config = dict(
    arch='convformer',
    model='image classifier',
    dataset='close-ups of made-up surfaces with and without defects',
    train_examples=203450,
    image_size=64,
    crop_scale_min=0.8,
    horizontal_flip=False,
    translate=0.06,
    targets=['material'],
    num_classes=9,
    norm='layernorm_no_bias',
    norm_position='pre',
    activation='silu',
    mlp_ratio=2,
    parallel_block=False,
    inner_norm=False,
    patch_size=[4, 4],
    conv_stem=False,
    depths=[4, 4, 4],
    widths=[80, 160, 320],
    kernel_size=7,
    label_smoothing=0.1,
    loss='cross_entropy',
    head_dropout=0.2,
    init='trunc_normal_002',
    residual_init='none',
    optimizer='muon',
    muon_scale='original',
    lr=0.01,
    momentum=0.95,
    nesterov=True,
    orthogonalizer='polar_express',
    adamw_lr_other_params=0.00091,
    grad_clip=5.0,
    steps=12700,
    batch_size=128,
    epochs=8.0,
    lr_schedule='cosine',
    final_lr_fraction=0,
    warmup_steps=630,
    weight_decay=0.04,
    adamw_weight_decay_other_params=0,
)
Rows from block 5 of a small image classifier, named by matrix and row number. Rows with one number belong to one neuron. Each number is 500 + 50 x the weight over its row's rms, rounded and kept within 0 to 999. All counts start at 0. Numbers have three digits each.
After each neuron's rows are labels from the 100 images, of 14976, where the neuron reaches its highest value: "strongest on" is what is common among them. Only what is clearly more common there than usual is listed. The data: close-ups of made-up surfaces with and without defects.
# fc1: MLP up (model.blocks.5.mlp.fc1.weight, 320x160), inputs 40-79
# fc2: MLP down (model.blocks.5.mlp.fc2.weight, 160x320, transposed), outputs 40-79

fc1.120:439550477524492396454503547573535448504486423493475472535449514493507367409540477467453537553367520462520498509482499496
fc2.120:542457501535455497544527409472464575492459592507488490463501492516507550549481447563509563476536460536587592512446582399
strongest on: woven cloth

fc1.3:494570486460532452400443430596484500465518600471583470505561472505479459478479485507514464505475518497560564487485510611
fc2.3:538464515536556460509502502486442421596557476536407475462483499341457438469534505415485562453465603505442451455486585557
strongest on: circuit traces

fc1.316:527497466475472469549509505563576475469515558479464490508563582531527443510470526427500550473438406599492464572536484575
fc2.316:482513512534500516572428559486557533475509514461506529582493546530425491514495466566483457418552479596483452428514514477
strongest on: tiles

fc1.271:522529446516538542448440495602539554465531543493556551537490608374468487433505453475456432459474470572531457493524591541
fc2.271:446476569420327584517505573453546433476587509519537442484500440418485473544529440488530517565561583414496467577429575378
strongest on: carpet

fc1.224:465443483433564463423476529481475466535512449398503516438554475519492520541468479488551501419639537578542467511443518503
fc2.224:464517511430435540478510453539496402520552430482538534482553535509525418543442480480537426518512475522419576536560448539
strongest on: circuit traces

fc1.186:456462500445500518540517466464499453514546465573508535454500583452465537542480398433569458573525663513531564501509525514
fc2.186:504519459553465498455540491558438461503473535476460505570475436475432560452496567617508506508520486476509461504425476458
strongest on: stone; leather

fc1.124:490560473513509437437475513529560467434422516492469523443584595511552478566468524520485539577468480460539522576527389495
fc2.124:487413430462480525411527486435511539473441466460483458459469466527589500603460493540515577476528475528576503575397529510
strongest on: woven cloth

fc1.207:489488494356507521499556456540539491489449496430468436463467455554495498509537511552480555419444532515479515480457473416
fc2.207:469417461528518509554544463522425511464494515490506461578475488387583422505417394421519502597517445505513499487475550461
strongest on: woven cloth

fc1.84:509531534429570459567554524510505426499588585443425548425532557470538646532465477464486536518461550515517543444468487482
fc2.84:522440560498413500443519524518554524488417503483540485483498475540462415428501491539535514444441480469483562583495531422
strongest on: stone; woven cloth

fc1.101:451476433487473620538529481562551489538541544585515500502492443493535452527394579452408486539481546500539425456482514453
fc2.101:538431514578504521473439570530498490533536554470518437561458537531451488480418489479444565392481495553538467384506464562
strongest on: wood

fc1.56:450431537530532458474396412473507564427427476502482574381442469516505466420534463433574454528514477584511484497461510460
fc2.56:586492459457556499473544500532488516523587526459544533562464541503542481580499486492421514464492572390538580523545518548
strongest on: circuit traces

fc1.203:547447430490520506545526547472525490498577507418524540549538444492566554483518524485570441501477511502560480543531474450
fc2.203:449533438457433533456511416496510491608500468572524501466488450497520485551507515497483558550500457522452545475516497497
strongest on: tiles

fc1.196:532447482550501510454497541554590555535457463433453494490540573532478370468577495533466454464486485545522493443527530424
fc2.196:450556465523511463462518454425492503423588471484495457511523491435455409394549528523529512446513478513484523458471497481
strongest on: stone; tiles

fc1.176:500535469457501539510461537510531469447476581498491477593516499476471444447412474506506464490582531580447488557486557439
fc2.176:478501428459563494514500423465484443546487475519441509545480569505487472468496549578523667514503477487555443415494528421
strongest on: circuit traces

fc1.127:505471522530474505510474521529543469534439546495551492545544569432451361516508474459542413465492506417522527481528455468
fc2.127:493442482423603513501468548450467528563515544525424505447446428560429644478448533540416514462413484513449465579425505470
strongest on: brushed metal

fc1.159:511532506494463498478471420482438484620474515434552470453561627479519473508561563482451528418459526521620511542497504477
fc2.159:501454542486489453504485545418596529524508426505430532537535483505590550520423575519588474502617473444429540445475441587
strongest on: woven cloth

fc1.5:521520504461532466551447470411471516380413604544539482442544622534493465458527471515529455568439465463605542527502470409
fc2.5:485520467527486474475465473440519410573602477424572550536532485467469466488483484455583501476512529487500611496543432541
strongest on: circuit traces

fc1.303:497630484518513504498470427494457479481591448514476468562567520431537449447484520463533492482461551484529614478487465509
fc2.303:500505524427548500458463625485457523503421539556469468530482461512441451504499490496445532449556441505388535419515532540
strongest on: woven cloth

fc1.263:517498530462455546497559504465574486534427508526504449536435430483482442567425491465602437471573532499532481487543444504
fc2.263:479548553503481436476454497560394505461468467496496533482550477541525506467487616490527516594499428524493546485440586507
strongest on: woven cloth

fc1.188:576463466604411491509498514535537493456546356495479522505625504467478568456479470501526410506485461608464550456481621519
fc2.188:390597548455490461496472461569530495560439467524558485474509465479449406467549633423460435525532476450458541510541494470
strongest on: brushed metal

fc1.144:511512479555526563468615545497493380533503521529504441604570473456516488480476350475424589492482575476564439530477440513
fc2.144:413439448510568556548463400499460553506445520536515545425532530410548545450460540441549560417507538446510553496488535450
strongest on: tiles; smear; circuit traces

fc1.301:468436525542505501592522499441498466511495486561402529442555503549494466496504426506517459509483525409476432501484447578
fc2.301:454502475521491461400517479441540500496519535587550443540443507576501462628557485468482467415373496465504457508518513496
strongest on: carpet

fc1.18:438516504491435481529441519450552462453494506526406482485453531555564458567482537542487553531524548521558471539496485519
fc2.18:495524510446572500381506476484448417473397510500529532547467476405426482472556560527533522522609506474472523536452521578
strongest on: woven cloth

fc1.14:514532462475520462476513525486550359512459523491487622487498569429495465504382518461503390511476548546493535532464506493
fc2.14:560493448539594526550525459448442554579559423524554514524487466522489509430498500446475511422531390453530455555501517475
strongest on: circuit traces

fc1.1:513544547564534571522446501477554466504366461513493475491474530510502617473489491500556553466525596533482507576540486548
fc2.1:427429530447485450641417461518489500564530473605448555560506505382504509586535552576568542585498548437520503516544440566
strongest on: carpet

fc1.165:493488531424553469439408551535498443650517462377398461498462438535456525512445497449538500442458505488391541443460522499
fc2.165:549479478487428524449551533535410509463473530619564512437496553603464446469503487461580450464542564475537517535535543511
strongest on: circuit traces

fc1.118:522487547470521406486512327481522452512525486518427577589486483639497583442453506465552463532412532500441523445454447543
fc2.118:521540472515499509632485470536474473519532443478531422534559495509465430434553518359442554486456472451490466467534507504
strongest on: tiles

fc1.141:426520441511586462470439473494447420485525557554484520592536482448362423534470491456538493616572545504480486530515521484
fc2.141:507598395466525451469531452472529419539505506426549436547510489547445469471421520475578548591567520534488479467512486353
strongest on: circuit traces

fc1.248:480590478455492461492497440523517437537495473555460532551555507511519463549518503469443512466500463540498488611464457469
fc2.248:596509556521488557474459535486467462573550557472496468543557460525473589488499554546578558453469553411483496499494552383
strongest on: carpet

fc1.65:553486401496537527503412521538528547427525502466448475514491478449565463581473524518499488450522568532496511450488647498
fc2.65:482542525572490493525548562501443516558470555512512595440548464505506545466457508593433471474512463453393430408490454485
strongest on: wood

fc1.96:577465461514519527513426532488491431388439505507538534545529497540401529492539524440467498454556584515513405520475584563
fc2.96:575586496520487492492487458505587513488408570499488570549399497577489462424474473551454411486481589482455474483523567484
strongest on: leather

fc1.151:487504502539460564371590531412486532414469556435506457463505447424456541461510473501458474470570585550499396441556570551
fc2.151:452554603544442475528522478529502529488548468493479480459520491561493512482505511529429546493536442503521475426492531494
strongest on: tiles

fc1.278:482399469517523455557534482590504498537587549483482463470492477457489470487419482448616433495469531532545521541456526536
fc2.278:469510572493471480416452554450470539507537542570512540519536483459463575526511565535426531495570494458466503514530510445
strongest on: tiles; specks

fc1.190:507435487498500468466549422345518562499493543493438486569600436493465485473547454446482526492506507475528547451498479517
fc2.190:456580548543495441436527539488439418467555478503506521567451509456547570510471454432469495527433511520531473457469478477
strongest on: woven cloth

fc1.202:517546479505520454517528471568605413471524531525501532553518460579494469482528480463588601471506519483525551482558485544
fc2.202:433510510490528473454587491428502512481530577546473491509473522556469529525548497456386429489433516504580516457508473478
strongest on: stone

fc1.149:504495422581405540532455400505371514419411432538459463486444465442502451512511507452555434462526482535516490467669468437
fc2.149:568501485484582510474412520493569523541591579515589579496532521504462557538462537470485526560508527475451487530433508581
strongest on: circuit traces

fc1.11:592494481619489447507457488536553504579441552577563586459592499514454472449503426506576409468452503522550500461524553466
fc2.11:543455424530569534531496458488556450465488478442530483507543450447464440528407536509522396490512548475531577424605425440
strongest on: circuit traces

fc1.251:529526518490488480490545448480486439530579481532502549451590501486532594511577392586452531444502478546484462480547563535
fc2.251:521492537460470529516530461580495556554499546479512424491504519522461473487457559428480468425474510484428532502465436505
strongest on: brushed metal; leather

fc1.228:545579451579524492451462531471564538497444529516478561495537542488564514503508562460471480462508530461591538491485562442
fc2.228:512498466494451555560473507523484457512435487519558487556477519547429497547532490521509432504595605481543505477559490594
strongest on: circuit traces

fc1.140:513475484527469474517431467478391548517485458549476522538487395505467535533512497504381473522563517513477546528514493454
fc2.140:494613491507530569462548442518575411499510529531544484513581618480483456396453476515648559489506488454479482424474510471
strongest on: circuit traces; woven cloth

fc1.98:478423507533484513496531448513558473508475551522501434514542548478465484400513481467523507513541440457618465553393544513
fc2.98:518419492547475653454478488504485541554503413467477508456421470546472525537477511530505489466529512450449565513533472474
strongest on: circuit traces

fc1.152:474563533589482463510574543609504540423469467482534561522494497513463568496509492435485486538430585483451550448534584494
fc2.152:510443541435522493575519469505463390540612529529489386553523476439542428444450478581591508427554395505530400458482467472
strongest on: circuit traces

fc1.313:526533457524524547508485428465600390461474472462505504448556388512445466509509457426552468456518533545451504477459567522
fc2.313:511470522556561535555484516441499540499488520479533484439535368567495591545458439419432419476506524593444503448436418457
strongest on: leather

fc1.139:477517459530469502516555517492505479421601492405494481472451502465567452583476529533482390516577477423521557555531514513
fc2.139:530557536526472480565447445543596465544586433445452470581469517467529485432581491473456505565512527525496508520564468556
strongest on: tiles

fc1.2:507504423482505410433503497493533563446516420492526491454501552516604510526546474472484484373527594467493432395466543522
fc2.2:498518593466384508540474413524490515458553520469487578524506595477439529510585497505503541516464478502584508553435503552
strongest on: tiles

fc1.4:416572476468504461492507418471577490567524517438504549460501527595519579554563532484496528440537509473552520556452536513
fc2.4:451513524468419585521439692531567492486493458529507505477465474586463510461565487476417481489470492482377542471490495495
strongest on: brushed metal

fc1.27:583539499477504536508462487574564487461479495520579562456516477437462505560458505412470471444462456517535568490608446463
fc2.27:513511570512528565469559498522487504496451531483488445477544520510490505482514462492559471555505553538525443465489514518
strongest on: wood

fc1.58:372424608434469545426418555483438566513528436463615480567545470486632576484456491541432576501556458480610479448456552484
fc2.58:536552540495470535555577531529494581531474461518508431539510541490509480480565442458456517502496483534503439519452506560
strongest on: brushed metal

fc1.210:571509485555554509495460548509530477461510486592561517444568501451476568372478518573562520506381526457547530533471542436
fc2.210:604503431488541425427502432443431434469552514426582568473528495487565575407462470482520480442565553619534493502505475521
strongest on: circuit traces; tiles

fc1.8:565529372471505472559565506450511505484493508527530480528501522531555431501450604443488465477521456491564407492553427419
fc2.8:427374490451495531484415409469582531486553453528422609505476513509432560579521409490525545525449513500445496475454520540
strongest on: stone; leather

fc1.61:594494551449615428507460472560559591552522560536422569538425466484485404578459536610529503424431481454470459471506515563
fc2.61:517634445466450512516478527483446564495571540501443430445447452466540474399601517533492476533506453479472497529456519490
strongest on: brushed metal

fc1.317:495548526417432588422493425441547484446499466560500521503458423555505457509391532446555495516566538617466561543489539470
fc2.317:511420459515506507601540496481462512497376483445481465527524475490554449533560428450472477449471396444477483384432533481
strongest on: circuit traces

fc1.297:449502440525441464461463513490486520421462519460462478534497519538480469489466473486536582514542543546517557502559405522
fc2.297:463472624468573473439555451505468465446515364464466554502522544477591487495376356526584467461479539506628523575416510575
strongest on: woven cloth

fc1.129:551491501411504445470445541459564462492491475491529500593498549512425509530539528540359451534477423450559439461523485543
fc2.129:491503512547507493436527526493479473461489490463473588521521517516500429457496461492547521538443458475509523640468355541
strongest on: tiles

fc1.247:415456513507503531541525373522576466485462561500398537474487495473443433526513577480480497559576491567509574511564405452
fc2.247:435539474547435496545407513527553506449484481578523563505517454572527452537493460484515580534482462515573540475412471498
strongest on: woven cloth

fc1.63:434443534417552520523421520484573443541538584494557558433527473426469568577486552554412439532515501460486503532478497549
fc2.63:481442594530407417523511499514525553518479465513524433540513473490477483498480478558465461513434458483489478547477540557
strongest on: wire mesh

fc1.128:474462552505424462437505405491496478539491488516565439569462553440489594447472520532478481505409470532488506509542509471
fc2.128:642488451521536478495421563512534457539572547480495539416558453472480510489491537452516531511563531520468523481510515488
strongest on: tiles

fc1.240:531498464537493496557452448440496443428477527541546600463466490458559470522519539484505513478472486496582501527532496493
fc2.240:534471456561542584439482580513500516527458469444438443516486439558377540568412495548452460514516511481440537473402553449
strongest on: circuit traces

fc1.265:522506417491572505517428508568426473499427439550490467597548546552501511559522492478480519524575466429524539521571431422
fc2.265:528500426465507487563532461463535426488513540492459394446428557558591548447476478548469481597543456465549491420494414469
strongest on: tiles

fc1.88:512504596568510589490515376511466416497500601510464504456438526477555493434422505464524553539502530534533555468540495434
fc2.88:550516457538510546438495492520398501503509491545437521447562468522514441532548558451483509518467512464477463484491473484
strongest on: circuit traces

fc1.36:485493405549461517483506430500506535479565549543508490531485498503406481501486491475562519438409518552474473550473534409
fc2.36:442513476539509577597463557456460552416581549491494533494576437436464508523607485569439523481501531472468560468500498526
strongest on: brushed metal

fc1.16:566494525404599543574435476559529542511584498509443514491492364511497593574404478515431534632469507490494501461470428489
fc2.16:463410487550348516464525607479572396483557425547525479514566626530500473421526496583584457358424573535522451604488528557
strongest on: carpet; woven cloth

fc1.180:540502459460466506442522517503400485532437541559379511415570493558486594459488453522452460473411446535508589482519449499
fc2.180:467514394581469510394502544511504559431511433456487563467621497536382475525505427520503519487457619573539511431620580489
strongest on: circuit traces; tiles

fc1.15:508446442594509492489476518482579574445446567414538586525475575605516470448582504512515484457442515422519543436504529437
fc2.15:513466529489528454463508527421488526561535506537429518548355515569462487543418423492446390523498497564507663525441458393
strongest on: circuit traces

fc1.312:438407526495509456531501488535523407551562545490492542489479497574494471514555469464533556482454544505481506535505485505
fc2.312:428506516483520489502467508476510545527553447491523520493481484570482437534549582460393398538570492528488422413448564537
strongest on: brushed metal